Weights of a small spectrogram enhancement model: widths [64, 128, 256, 256], 21700 steps.
Rows from block 4 of a small spectrogram enhancement model, named by matrix and row number. Each number is 128 + 32 x the weight over its row's rms, rounded and kept within 0 to 255. All counts start at 0. Numbers have three digits each.
After each channel's rows are labels from the 100 clips, of 14976, where the channel reaches its highest value: "responds to" is what is common among them; "peak in band" is the frequency band that holds the peak. Only what is clearly more common there than usual is listed. The data: simulated sounds of rotating machines with and without faults.
# conv: 3x3 conv (model.enc.2.0.conv.weight, 256x256x3x3, each kernel summed), inputs 0-127

conv.51:135134137090154132152087133152087156164134061102102151139135132118072103114112127107106141149201109101227195144108129165167112152132125158107145119125105073145165122116128112199076106103097147157176144133168104106038202177183125133193127150041117140158106175124117184123125098079178129094150148129153150176081137139144112125179093150145170115149136122134113174073104125155088151157121
responds to: piston engine; speed: slow
peak in band: 250 to 500 Hz

conv.231:154091127066144113163090120154074134185133101081122184118127117117046091145136124122101138185205092112183157127081140161189110117126122165096104093127086114130185115103154115156080104119146171133138130127183092115074198166169124107205141154089128131146132194098104187135116128099158129095167168102111122168088153099167089123169145143145178164151120089121087158058128092104133148106131
responds to: piston engine; speed: slow
peak in band: 250 to 500 Hz

conv.254:146127048169095130110182131108181063112119174174164155045148154143154178151164108158171071115076152108114101092141110121130154102072165074156139162153140148144108152143144117093103099115136132108129149101108160111135056074080182091106111133151109080129118078092135105122158173141113097137148120143096134077163111106182151120083123138093073137085086109080135084130154102101135133110108
responds to: state: faulty; air leak
peak in band: 4000 to 8000 Hz

conv.227:107126177086141063117103108128086174137153155084110108183116113088115078112117187103099164153153118151161143146116147133127099161187077163102120058085145103072126134113108159152159137180109143141133073166150082160116165153104106144149149094126146143098159144178114119125119160165086122181110135080107109140195151177122098180095116105134158120119180116164078104118114115153137145175166
responds to: piston engine
peak in band: 0 to 250 Hz

conv.33:189116128113133137177087123071140132098065140126179135136177165147092110204158083175089110125168122138117125077112097131129156085138167144141140118136101145147172180161100130131136118120126133057074130060127162096129171073182107102161108143147120132163097112144150101136158126149130170075136112097065135160120117095181067082176151111068152163172097126097134185150204092107164150127086
responds to: conveyor; muffled (low-pass)
peak in band: 0 to 250 Hz

conv.7:072114076133142083106186131155171070138175165157118141090086102121187113103102155121145126133033131115117089118159144146137126134117119083136137139132153165106075107110167127058106127138159136156163121170127147166141047112118104139100120116140094108169162067150127139072109164124137088108111138123131119094160125126115181171089125161155093128097126114116103058116089119075126121075154
responds to: compressor; speed: slow
peak in band: 250 to 500 Hz

conv.57:102132120113114029109125129122147131126128226118134121114123150129144092143158120133114131152101111107151123075120112123147122134143130129119172047136128119139121146114125112108106143114105163132145150124162132192115089117040114127133116128137131112102105071137133112122119233215012091192151157061064156115255119149157104133047094097125132121100126099113049037103128087129134154165114
responds to: compressor; speed: fast
peak in band: 0 to 250 Hz

conv.247:107166088146133135110147151119179121117104107182113115099151204137197146114114111129150107094079140093160160151155062112138137156105165106143217175142143090190095173134096107157090132085079123146173176114123172117097082102122142139114075133093127122130043049136193134112150119101151103124130123148166191120131059158119163107121064158101092084107119149117145118122113141168088134176072
responds to: state: faulty; air leak; conveyor
peak in band: 4000 to 8000 Hz

conv.222:146176103175123201133137133136188133104170098179135137071120107125120166070144163124123117072117153151110158050179135145105151171093109104164123164130155083080117119135142147167128139143086104153182111156120192095127100111134135146149106117081115066201168088095084119098147104106127118081136095159156116155109129178162167173168067115127112079133149177143149155137081167180034134157149
responds to: muffled (low-pass); conveyor; piston engine
peak in band: 2000 to 4000 Hz; 500 to 1000 Hz

conv.165:125137068156134142105171142097150087114074106171134134091166209162185162141109086152181100112079158115135126169143070112125138124079207086138166191170144127183092181144118120125111114104120121117136165084099142103128089085139163109093096133127118130133063092116202123108160107085182110116118118164159154090101067124122168082129108178078075123089088131085161118139148133134126120140046
responds to: state: faulty; air leak; conveyor
peak in band: 4000 to 8000 Hz

conv.13:186090126118130132173096119104146123112092159127180150124150140149095111229161089177097106140153119138111107067104117124137152049134158125145118113138099172133165153146126128104132117127159139056067123071134160111139153087176103090136120145152108131155122116132139117132140138152126176074134124091047120160124129059174067094167184108097153200160083106089130165140220074069182120088105
responds to: conveyor; muffled (low-pass)
peak in band: 250 to 500 Hz

conv.182:113107168069141043125100115125074174152132154077108132182130126094098064130124157107090155171160124143171140152095136137142084139195108178089121046106134120093137145110111154153151131169123166129113093139164060150107186156102111128194155113126147136108148161193114125118123170154089104189132146068093110143202147146152080153095145114127168142122151086139052108102140090130168190159144
responds to: piston engine; muffled (low-pass)
peak in band: 0 to 250 Hz

conv.226:076167116087163097114156142111093112131102131100095100126143165135188107123073120132191162127093114117147124237127099161130094157094145158086182140147146114155106156116091122120139104122067135131142147124123066138127115128141145144127127126141118169122091108063166126153130107106175090140135143141161160085116096204078149112116074200112109072128125165115122086123128132194138130247106
responds to: piston engine
peak in band: 0 to 250 Hz

conv.93:131142126133113134128138102146156135103194142142138109120088073104132126103142201099114114097112118167109117098165166125099140164135062116149108131094165112044127114140115183125177127198112103154143056196115152128149115120124129137127137085136135095130193091134100105129125142148112124121140090129120089128138160180139139205127106112151129106121177157166142123157081136150111108152193
responds to: muffled (low-pass); compressor
peak in band: 0 to 250 Hz

conv.172:127180111095123104164102120111175146092122136141134105123135171114145082128147131118062110078114072120151159098156088154121139162161136154144234113124131087147162178153058134155139121120047129139155136134140184117104138089157089133189091121113143103187071016165163108128142144147113111051183111099116180146151099182155113131142052121105144075170139169131122137138114118188100149222105
responds to: piston engine; muffled (low-pass)
peak in band: 250 to 500 Hz

conv.175:122126047161111117110197127108174048109123162180146139068134140137184170141142124149193079112054156125113099137148122135117141115074155072162137170145162152129094151145134133089125070137136120110123132117090142108147057077083203104089128117162097104133128075093141102125153146129140095116130110151114120039150108123160164127058125155099050131090096126087146057141149110111146113121121
responds to: state: faulty; air leak; compressor
peak in band: 4000 to 8000 Hz

conv.92:106115123115119055142112111130168131110131241129148104114110142123155087163160102134093148143107065118139100046134115157146140113148146165150158062133124144149122152130127107082108160106132134125133151120153168183131093095097095138126105132147170120144102049127138112149117211225039123124156140066051149137245131124144096115081123086127148145121117104097085068121136105099150096126108
responds to: thin (high-pass); pump
peak in band: 250 to 500 Hz

conv.21:123185116127127136145110158117172147109111097167119104118152186131160122112136116121105114078118118088165180118156073120138145166133148139148244150140133079182134171151073106177102134085053125147168169121139183102085121107139114150160078135089139120151045048142174129136154115116133115098149120134154206153130080174134140117144054131107128074151136169129140151121111143189080151203086
responds to: state: faulty; air leak; piston engine
peak in band: 4000 to 8000 Hz

conv.96:156177125182088161140122136128192148095174131176161116116120108134111164080185169127108091075122158143116150033170132100100175184130086098172128140125146071087129119157117151150137146145083107163171104165126196112127104112088132133123108111106110080149153085143107105098150139151080137120110093143114124150149132191168147181124058079132120076130164171160142152146066149175051142167157
responds to: muffled (low-pass); conveyor; piston engine
peak in band: 2000 to 4000 Hz; 500 to 1000 Hz

conv.163:134070121123138092139120136129131100140097173108147151122131140157121103219137072159113142172118119108121093094096118116154141062126169120121119098150092191155141134115162097074095159100187149099102156083146140174129108115146075115116120155147110146122114126137139150103115165147116157140099156076080135137143123034132088078131185126122142198130065073079089108110179071044181121048099
responds to: thin (high-pass); conveyor
peak in band: 250 to 500 Hz

conv.146:136104134099137122134133096130098130130156109102118147140108064101101110126118180113122135132143123165114112157119180131114103124139080138108057125094135137037141109119134173130179119205150134118101046160123091125146160141145125117157181111143123120128232154139083120117117124110152123127130115126130055129105177132134120175142161142136144150129144119144124133144130110118153144121205
responds to: muffled (low-pass); fan
peak in band: 1000 to 2000 Hz

conv.215:116116134106132099122138096140116131126176145113122125137092066091130102119123209106121131131121114159124111142135180130116111142146055131123088108085148131027125111119129167118165124198136125137124057180129109144143132136123121129131161098142130123119219124148092120127111149144118123129130117110122079121147172152124127209112139127146136132123161127152115104137109117128144123133224
responds to: muffled (low-pass); fan
peak in band: 1000 to 2000 Hz

conv.184:146149141120155147153072136121118158135102082124123139154156182125094117129124102126091132131189135093185184123119083114161125146144156147114187133128101091185158151127108099182071146074089140134157165107155141104063191126185104127176105158071132152156051127162154157114135096095162157090125145128146178197090104139135109097184085130109160109167123133126131202102125134157095167165079
responds to: thin (high-pass); air leak; machine: fan
peak in band: 500 to 1000 Hz

conv.136:136113054165137177111203137131136054138133071151110189048124116125143188113100130131187126106073139130087101177141136138114112114036135120100101223134138160121114104106170130100138125136170126122116124131094109108156089123152165112130139135143117108143148132056121132135119088035215098112147121206175108087031124109120196128157154222131082136120113132118158139145130139099131144073134
responds to: muffled (low-pass)
peak in band: 4000 to 8000 Hz

conv.152:114161191110128102131086118139113197116162150097126079182109111123118093101134171100088154125159117149154162108138139119117131210185077146124134073103139059097134128132097152165151152152074113167168100179146124155114157148124094159129125102103145140102141119168119121126122145175080151159104119092117129163179144230112099174119068081148165084133213154190109125131063143194087118206158
responds to: piston engine; muffled (low-pass)
peak in band: 0 to 250 Hz

conv.114:115147116168115135121105158157185147132180153165133134103103120135136148069154146114115102122112158083152155039154126102154153182119106091151166124140125083135107116122149088132067160087105139199223159169164194143092075126094098141114093144077110104148121075126124144090125153139088120134111146133117167178174121162140157168120058098155133096109153126150111129095032140130048144120137
responds to: compressor; speed: slow
peak in band: 250 to 500 Hz

conv.118:110172094152098090098155149112192124114110167166131133082149180140174142126157109135135101090074136094147142093147085095132130143114154116134217124151145102174100157124109104131106145091075149132148177111141163156111064106039136124135093134122131101095067032132157107121138181157064070188151133115111186109200087159153151116067070124108103091096117138110090075114127113161106180189086
responds to: compressor; air leak
peak in band: 0 to 250 Hz

conv.6:149156106153106168143141116154163125119188101152127145084103080098110160075150193109113123082113129147113137069166157151109138165102077137137111161107160099062143103132143179134146128171107102158165077178116163099127110133136141128172129098108122068165185095097085126135135122103132122086156083161137098141103158174169156198159089121150128096149171170180148157145072147146069141136177
responds to: piston engine; muffled (low-pass)
peak in band: 500 to 1000 Hz

conv.40:147147136123153140155084141093125149113069103130138131150172210140118118148129078147094127121167139103167166121119062113146138129141190138127185131143103104202147189147099099168093146075094137115137171081139150107091175098178103121158092158098128154152043108160178134115149104114153159092116136121128177168105086131140107072171096126079147115157108132105132185123147126153112160160054
responds to: state: faulty; air leak; piston engine
peak in band: 4000 to 8000 Hz

conv.27:106155112131159142120118152136140138138112081148104130120146184130161131107098103120133129121126133077186177158142077119160120159111164118122210167138125085202104151119114088169069153064085134161179179122144150121072126128156114144132092150064131146145045097142179165101124101082176120114123143147181190155101075154098153098150070171119127089120123134123134153101107147170080144169080
responds to: air leak; thin (high-pass)
peak in band: 4000 to 8000 Hz

conv.104:142152049174094137109179128132208088113139128203147137053142163137180173114163123134155063089063138105150142090166098112130159150089155074174182185143158095156104150149131120134091100106096114150179157126112189102106047098075169109106097125095119079115087045133150129126156156122117097136154106158140154101160095147170171136102073136116083101086113139109150101133109118145088123153095
responds to: state: faulty; air leak; conveyor
peak in band: 4000 to 8000 Hz

conv.145:125105059061153106163131116143119102136138105121103151054114111111130089145111143104138101138133061126143113182127143186153107117087121151116120143118120144109145131118131141119143080156141140125122099143143113090121141125197138128192139133134163119188147108062122148158123123074206092052230127128140108139082147134147125140185153217134148151131129130122128141124132096113162130141147
responds to: piston engine; speed: slow
peak in band: 250 to 500 Hz

conv.243:083130120085134020130123127128135130131130217103128109123115152124166066146146125126106129157100087107160120110120114136150115142156133144121191047135128122142124152113115115106113126118098161138148148133161121186114097120070111140138120127136144139113103068149143123140118216207041101155156158049078161114246115161141099133052091111128140115116126103112052040102121080139141132177118
responds to: compressor
peak in band: 0 to 250 Hz

conv.139:141083114078155125152132114140085116155136062108103176127122088107094101139109146112122122149153111151126111188099165152142087096130117160100062149113114164082147109108148154132163103180173155110084077137136081090130181149172141110188169138139135127161188179126097144130121095061197112091159132141153066134066165093142123140176201169136151172144118097119122163126155103092184163088163
responds to: piston engine; muffled (low-pass)
peak in band: 250 to 500 Hz

conv.248:128134127150097082112108128126180144115129218136150127097125153125129126141180111133096129133118101108141131021134110107140139128135136133130172066130119113157131140118133103113099191089109142130143163118162175191116085101043092124126098137128157100104090062128132112127116219207010127195151143080060166147242119135164113126074097071124141125106125111121078086114125106124114146145102
responds to: compressor; speed: fast
peak in band: 0 to 250 Hz

conv.249:126030094108137095137146119140126070146125138136130165103118119122142111157135117124139101164113115124117074154107140113151109072117142124134101137130114225127124124114155121064124098136255150110093122122135114124139123126124147098129145145156139137124142137126126140156114138120153111109165146114119108110118141054141123115116255152133125215124099066097113105117156083000217112000133
responds to: conveyor
peak in band: 500 to 1000 Hz

conv.188:120169102136137160136158146101107098112098112143130091119154156158174158137095113149213109108105164127119110222117104120113128137064154096131164184158131140149109162148083121111149085122075122110122140112095088079150120111156183119084127138157092163137100134026167111162154065092203116088129124174159147082070096170095146102134107180101087086129103164101180122148145145175154082226107
responds to: thin (high-pass); electric motor
peak in band: 0 to 250 Hz

conv.141:143115069135137139164188105130167038119145157168156151105116107134151150154121130143160094118063143149112074132143145170117146111107139107173125168132148166108122133154136151064125037149151116115139107134091146067153085088144189082102139121157059104173154080131130122129143121122171129018112107136097098073123131108172136136098135157119089146160099122091156096139135086080153099092148
responds to: compressor
peak in band: 250 to 500 Hz

conv.9:160137128138125193149144111123121118116140056141140154121133092121091150111119157132123140097145125173092132167139151152093139139114103137134084183113150108086160118143127178155172105169119103118118086141089121068147171129193145121149144107126121092180173165111101121127144067065220144050124086169162080126028148142146141150208127158125123113163141161148176175165122139151116093138159
responds to: piston engine; muffled (low-pass)
peak in band: 500 to 1000 Hz

conv.44:133103123139154176177156161134117077139111093149119139161138125167158164148105092143173137134094162102108106196087136091142134084118165137134117190157095192156124116136152094094097143102187144110113155105109114080136121126129158116080132176150091167114128156123145140118124060079191177138060147168177132090068117047098134086132184153127088156175073105079172150120155126068171117045117
responds to: thin (high-pass); pump
peak in band: 0 to 250 Hz

conv.220:126161102169097135113151124150177126117193127166128128096097095112134154048151192101134098088093157135123137079184149107107141195112072103142129151108176086080119101133137158134130136154096105181184099192122163114127089129085140135133128096106115078137164084122100120116130139125108102130135099156137118129144144196152176203116069120154107077120187162179135120134045153164063149154171
responds to: compressor; electric motor
peak in band: 250 to 500 Hz

conv.221:149090130082158144160119112138080134152139063098105175131124086111080107136112149117118134145167112150129125171097169150137096107127110162096044139115108140078164106106147152146161115178165150114097076138142081097128190151179125112188177137129124129154194182117088144123116096072187137092143130140148063149059170103136116140187183158137160167159123109127125176128143104103162162100169
responds to: piston engine
peak in band: 250 to 500 Hz

conv.170:122092128063155078158091127162075139191141117081110170128115116117070076139125126113101139197191093104203159135082142161195101128137124153096114077129090110132165112093159108158071105115143177147155134136190089133056190175159115124193139155080125144155130189120108192118108141110147119097157180087114129166119150111151094124147132146158176156139124080119067133040116091111129147112134
responds to: piston engine; speed: slow
peak in band: 250 to 500 Hz

conv.176:138141149164067098116099107132175158118143218141153118113119126117107139135194127129092126128143123116149138013131134104142155131153120120149131065118117109125127123130140111124088184114113132140151141128167170173104095118026106130111123128112149089087128087141102113119124219214004145195127136085058131157244146130172100142071100049135143124114135116131083089104121123122106136129125
responds to: piston engine; muffled (low-pass)
peak in band: 0 to 250 Hz

conv.2:155129202118112106148062124106102196121114168090143111199149142133057100152159126138052144143199150149140149074099117109119136118219115155125120031127117117121174155144088142150144138137109138112108116113147116129117203135111112127168126124126124133095123155182126109112145159194057162171105129050055126172192135130168031126123140054111180145150138116139089158128147102128148165155123
responds to: conveyor; muffled (low-pass)
peak in band: 500 to 1000 Hz

conv.164:138215133176117188118139142098137129091105109146142092119155155155147175112113118150173141078119151144105139151147097111092151166076139113130160173145141085143122152154080136143157144124026092121137136116091134117152113107155134129078109118136119135115099113046158102150151074115159151131102100183159150108079098196093150115150055141103100042127131207135191147168122186240092090255108
responds to: muffled (low-pass); thin (high-pass); piston engine
peak in band: 0 to 250 Hz

conv.173:118165123128146145135097145131150151131116082149110127126148179119139123110116114114108128106140125081186191129142082121155127166128153141124224155129116073188135152127104096187075152072067132155180173124151158113063142126159101142161092148057139132155049084150160154112133105091160128105138137142169196175104095165119139109163057145117140083147136145130134173101104144179070159188084
responds to: state: faulty; air leak; thin (high-pass)
peak in band: 4000 to 8000 Hz

conv.100:135143135122163143145081147126115153138094085124118136148157184131109123130114089132104133136179138085186181131120082118166129141136173136113188136136097093196142156123115088174061149070091143136159176100153137115062172128174106129159099160070128159150045130159161162105132099097164153104114151132147183189095094137125120087174089140111157108148117125116128187092128135154094160158069
responds to: air leak; thin (high-pass)
peak in band: 500 to 1000 Hz

conv.157:173148159105129161181085142098107172097121076112140128177159127132072113119141150127081129091186128159116156121111119138093141138173108155128114114125119104111168163163064170177205128172090134108103088135126136091130209122177114116185115129122110123165144147162124091089170099107145142121116083123122111166093126154166089139183123115100168121149144157146138186172133121157121185176143
responds to: piston engine
peak in band: 250 to 500 Hz

conv.101:107116146093139078121128107134110146127178152109116112160097074102136087116120200106114134139128119157131113149134176128120111147174062131126095090094150132038109119123122167125172122194136134137117064180134102145138142136109118142135156102141136132116209128178099116113120157153106110158121120093117081128173163158126117203100144122142143133105165121152103099135115116128153130139205
responds to: muffled (low-pass)
peak in band: 1000 to 2000 Hz

conv.87:096088143080150043152084137163099147179143160092115147152109116128096067140133121114095132199175108088198157113082142134191109130164125122119123047137086117138134115097159096142066115103150184154159146139194105159067161167120106143149133159089123157141131170165116178090105170155100122117128193053095136160185144108143086125103135120159168155117121070111048100049113085099134136101134
responds to: piston engine; speed: slow
peak in band: 250 to 500 Hz

conv.14:129123112119126132135152093135147115104173140137133119106089071109142121124129185113125115101101105172098096122156165138097129141125082120139094142094160136038129120138118192104192113219134109132121032179107138125163115110147134128128147088154135103140200088119109104136124135130145120103157093131121073116118158160133138189137136138141122128122155151150147117164105122130138102135194
responds to: muffled (low-pass); fan
peak in band: 2000 to 4000 Hz

conv.199:154119154101145138135117106104077149125131084096117151164147111107077114119113165123118149123169141174115134159106150136103103126151095156096073122105129117060149136127110177161195123202128141107085054133122076111139197141152129110181165115139117125130180175149100104104140099099159127144116107136130069138090155133140109156154154137112148142137142125147127166149149117138147177145159
responds to: muffled (low-pass); piston engine
peak in band: 1000 to 2000 Hz; 250 to 500 Hz

conv.235:148078123065138090164093118155079132185135120083128183114123114117049080151145125121094131196197085117173144121081143158186111107133122162103097082126089128126187117101159118145090103124159173130134125128183099121083189162157123107203142149101135129144138193108104183141114145114146125098179167085100116163109155093174082126155159139148184178149119075117078141065131081088145148086135
responds to: piston engine; speed: slow
peak in band: 250 to 500 Hz

conv.131:083143095086167043150117163125160120125117185130113112112131169150185073138123110125112111133075099096149119117125087115149115151143152129118218092161114125158110169112104102101118125102088173141148159127159151174117086098112088145144084153134118161144080035155170125106131193154091094148143155074108183130193092174122115119090081150114136100107115119097071069109118085149131158190101
responds to: state: faulty; air leak; compressor
peak in band: 4000 to 8000 Hz

conv.42:134149143123147154137082136147116164149130066124111138141137147113095127106116125110107137130191135082213199133126117131163120161132130138113170138120109073163144125117127098194051136081088136162185158130159129109023178158172116138164117148030126140152084149142127172111125091082165140103125144146166168196082126148124132122178077141138156099146142132140130194084099146165074154163108
responds to: thin (high-pass); fan
peak in band: 500 to 1000 Hz

conv.153:126126085130129111140177120109175080087144175161155114106114111140174116143133149140131104090049107164072061119162133140089139121129123112156124152135163175081111150158107166057187094181138110109101085152089150127188081068125133121111123106192121109136165054145147082134143149139153111100154088118094100083129120150143140156097146149112092128111127152111152086175131110107166098126153
responds to: compressor; muffled (low-pass)
peak in band: 0 to 250 Hz; 250 to 500 Hz

conv.127:178111108117135135175103127073147115100066145138173147118169168147101117210158084179104100124151123133107114086114096128129150075125177136144141129143104162149163180157106128114137102120136140047064134059124159093138160063175123098158112149159118128165099105134154099139155129140141153073149117105065132144115113090182082079162160120068137164163081118083136167149215088098175146117088
responds to: conveyor; air leak; text has "muffled"
peak in band: 0 to 250 Hz

conv.50:156148144136091130145110101135167154088166168130160101126103097117109126118182172121087108091127105172109123034163146130097157156152077141153115102097152104074164123152105178125173127172100092140142079165127174127143125110121116120140132086133139092122166068136107099149131163183073146114156084108084103158164153185166111182135094073138154108148171167168135136161092117153098110165167
responds to: piston engine; muffled (low-pass)
peak in band: 500 to 1000 Hz; 250 to 500 Hz

conv.116:085124117075160022136111147125120135147123190100111133132131163128158070144130119120120123169107115092173135135105105123164093145159142153103188059150116120146118165103109101121108117114096193136146152130175102165097120125069120140167116152127134157127099090158151128122124202169073084184155173062087164121231113173145094123057092135117145112101120084094041061084127076143148179188112
responds to: compressor; bearing knock
peak in band: 0 to 250 Hz

conv.232:165121081175083126119139131106182097112110189164172161057152156144113169163193097162131077129117146104124119035123106095140157102091163084146141125148113135146126146140141104106092140107133146100122158093131169130122080077063148088120110149137123086120107090113124103113148192165068126155150131114062137121181118096204121110092122099095106147090090103089111112124158094098128154107095
responds to: conveyor; air leak
peak in band: 0 to 250 Hz

conv.84:168136134119144139171077138078128147107050118131155128149179200159101112179148069162085121126178136116154151087114068121144147115145178137140162121136097117182163185163093119153107132101104139095112151066134160096103182087189111115159103149117120151161060111163179121112157116139130174085114123107093164180116095119163081070174113108068148131168100129100139191131170110130131153147066
responds to: conveyor; air leak
peak in band: 4000 to 8000 Hz; 0 to 250 Hz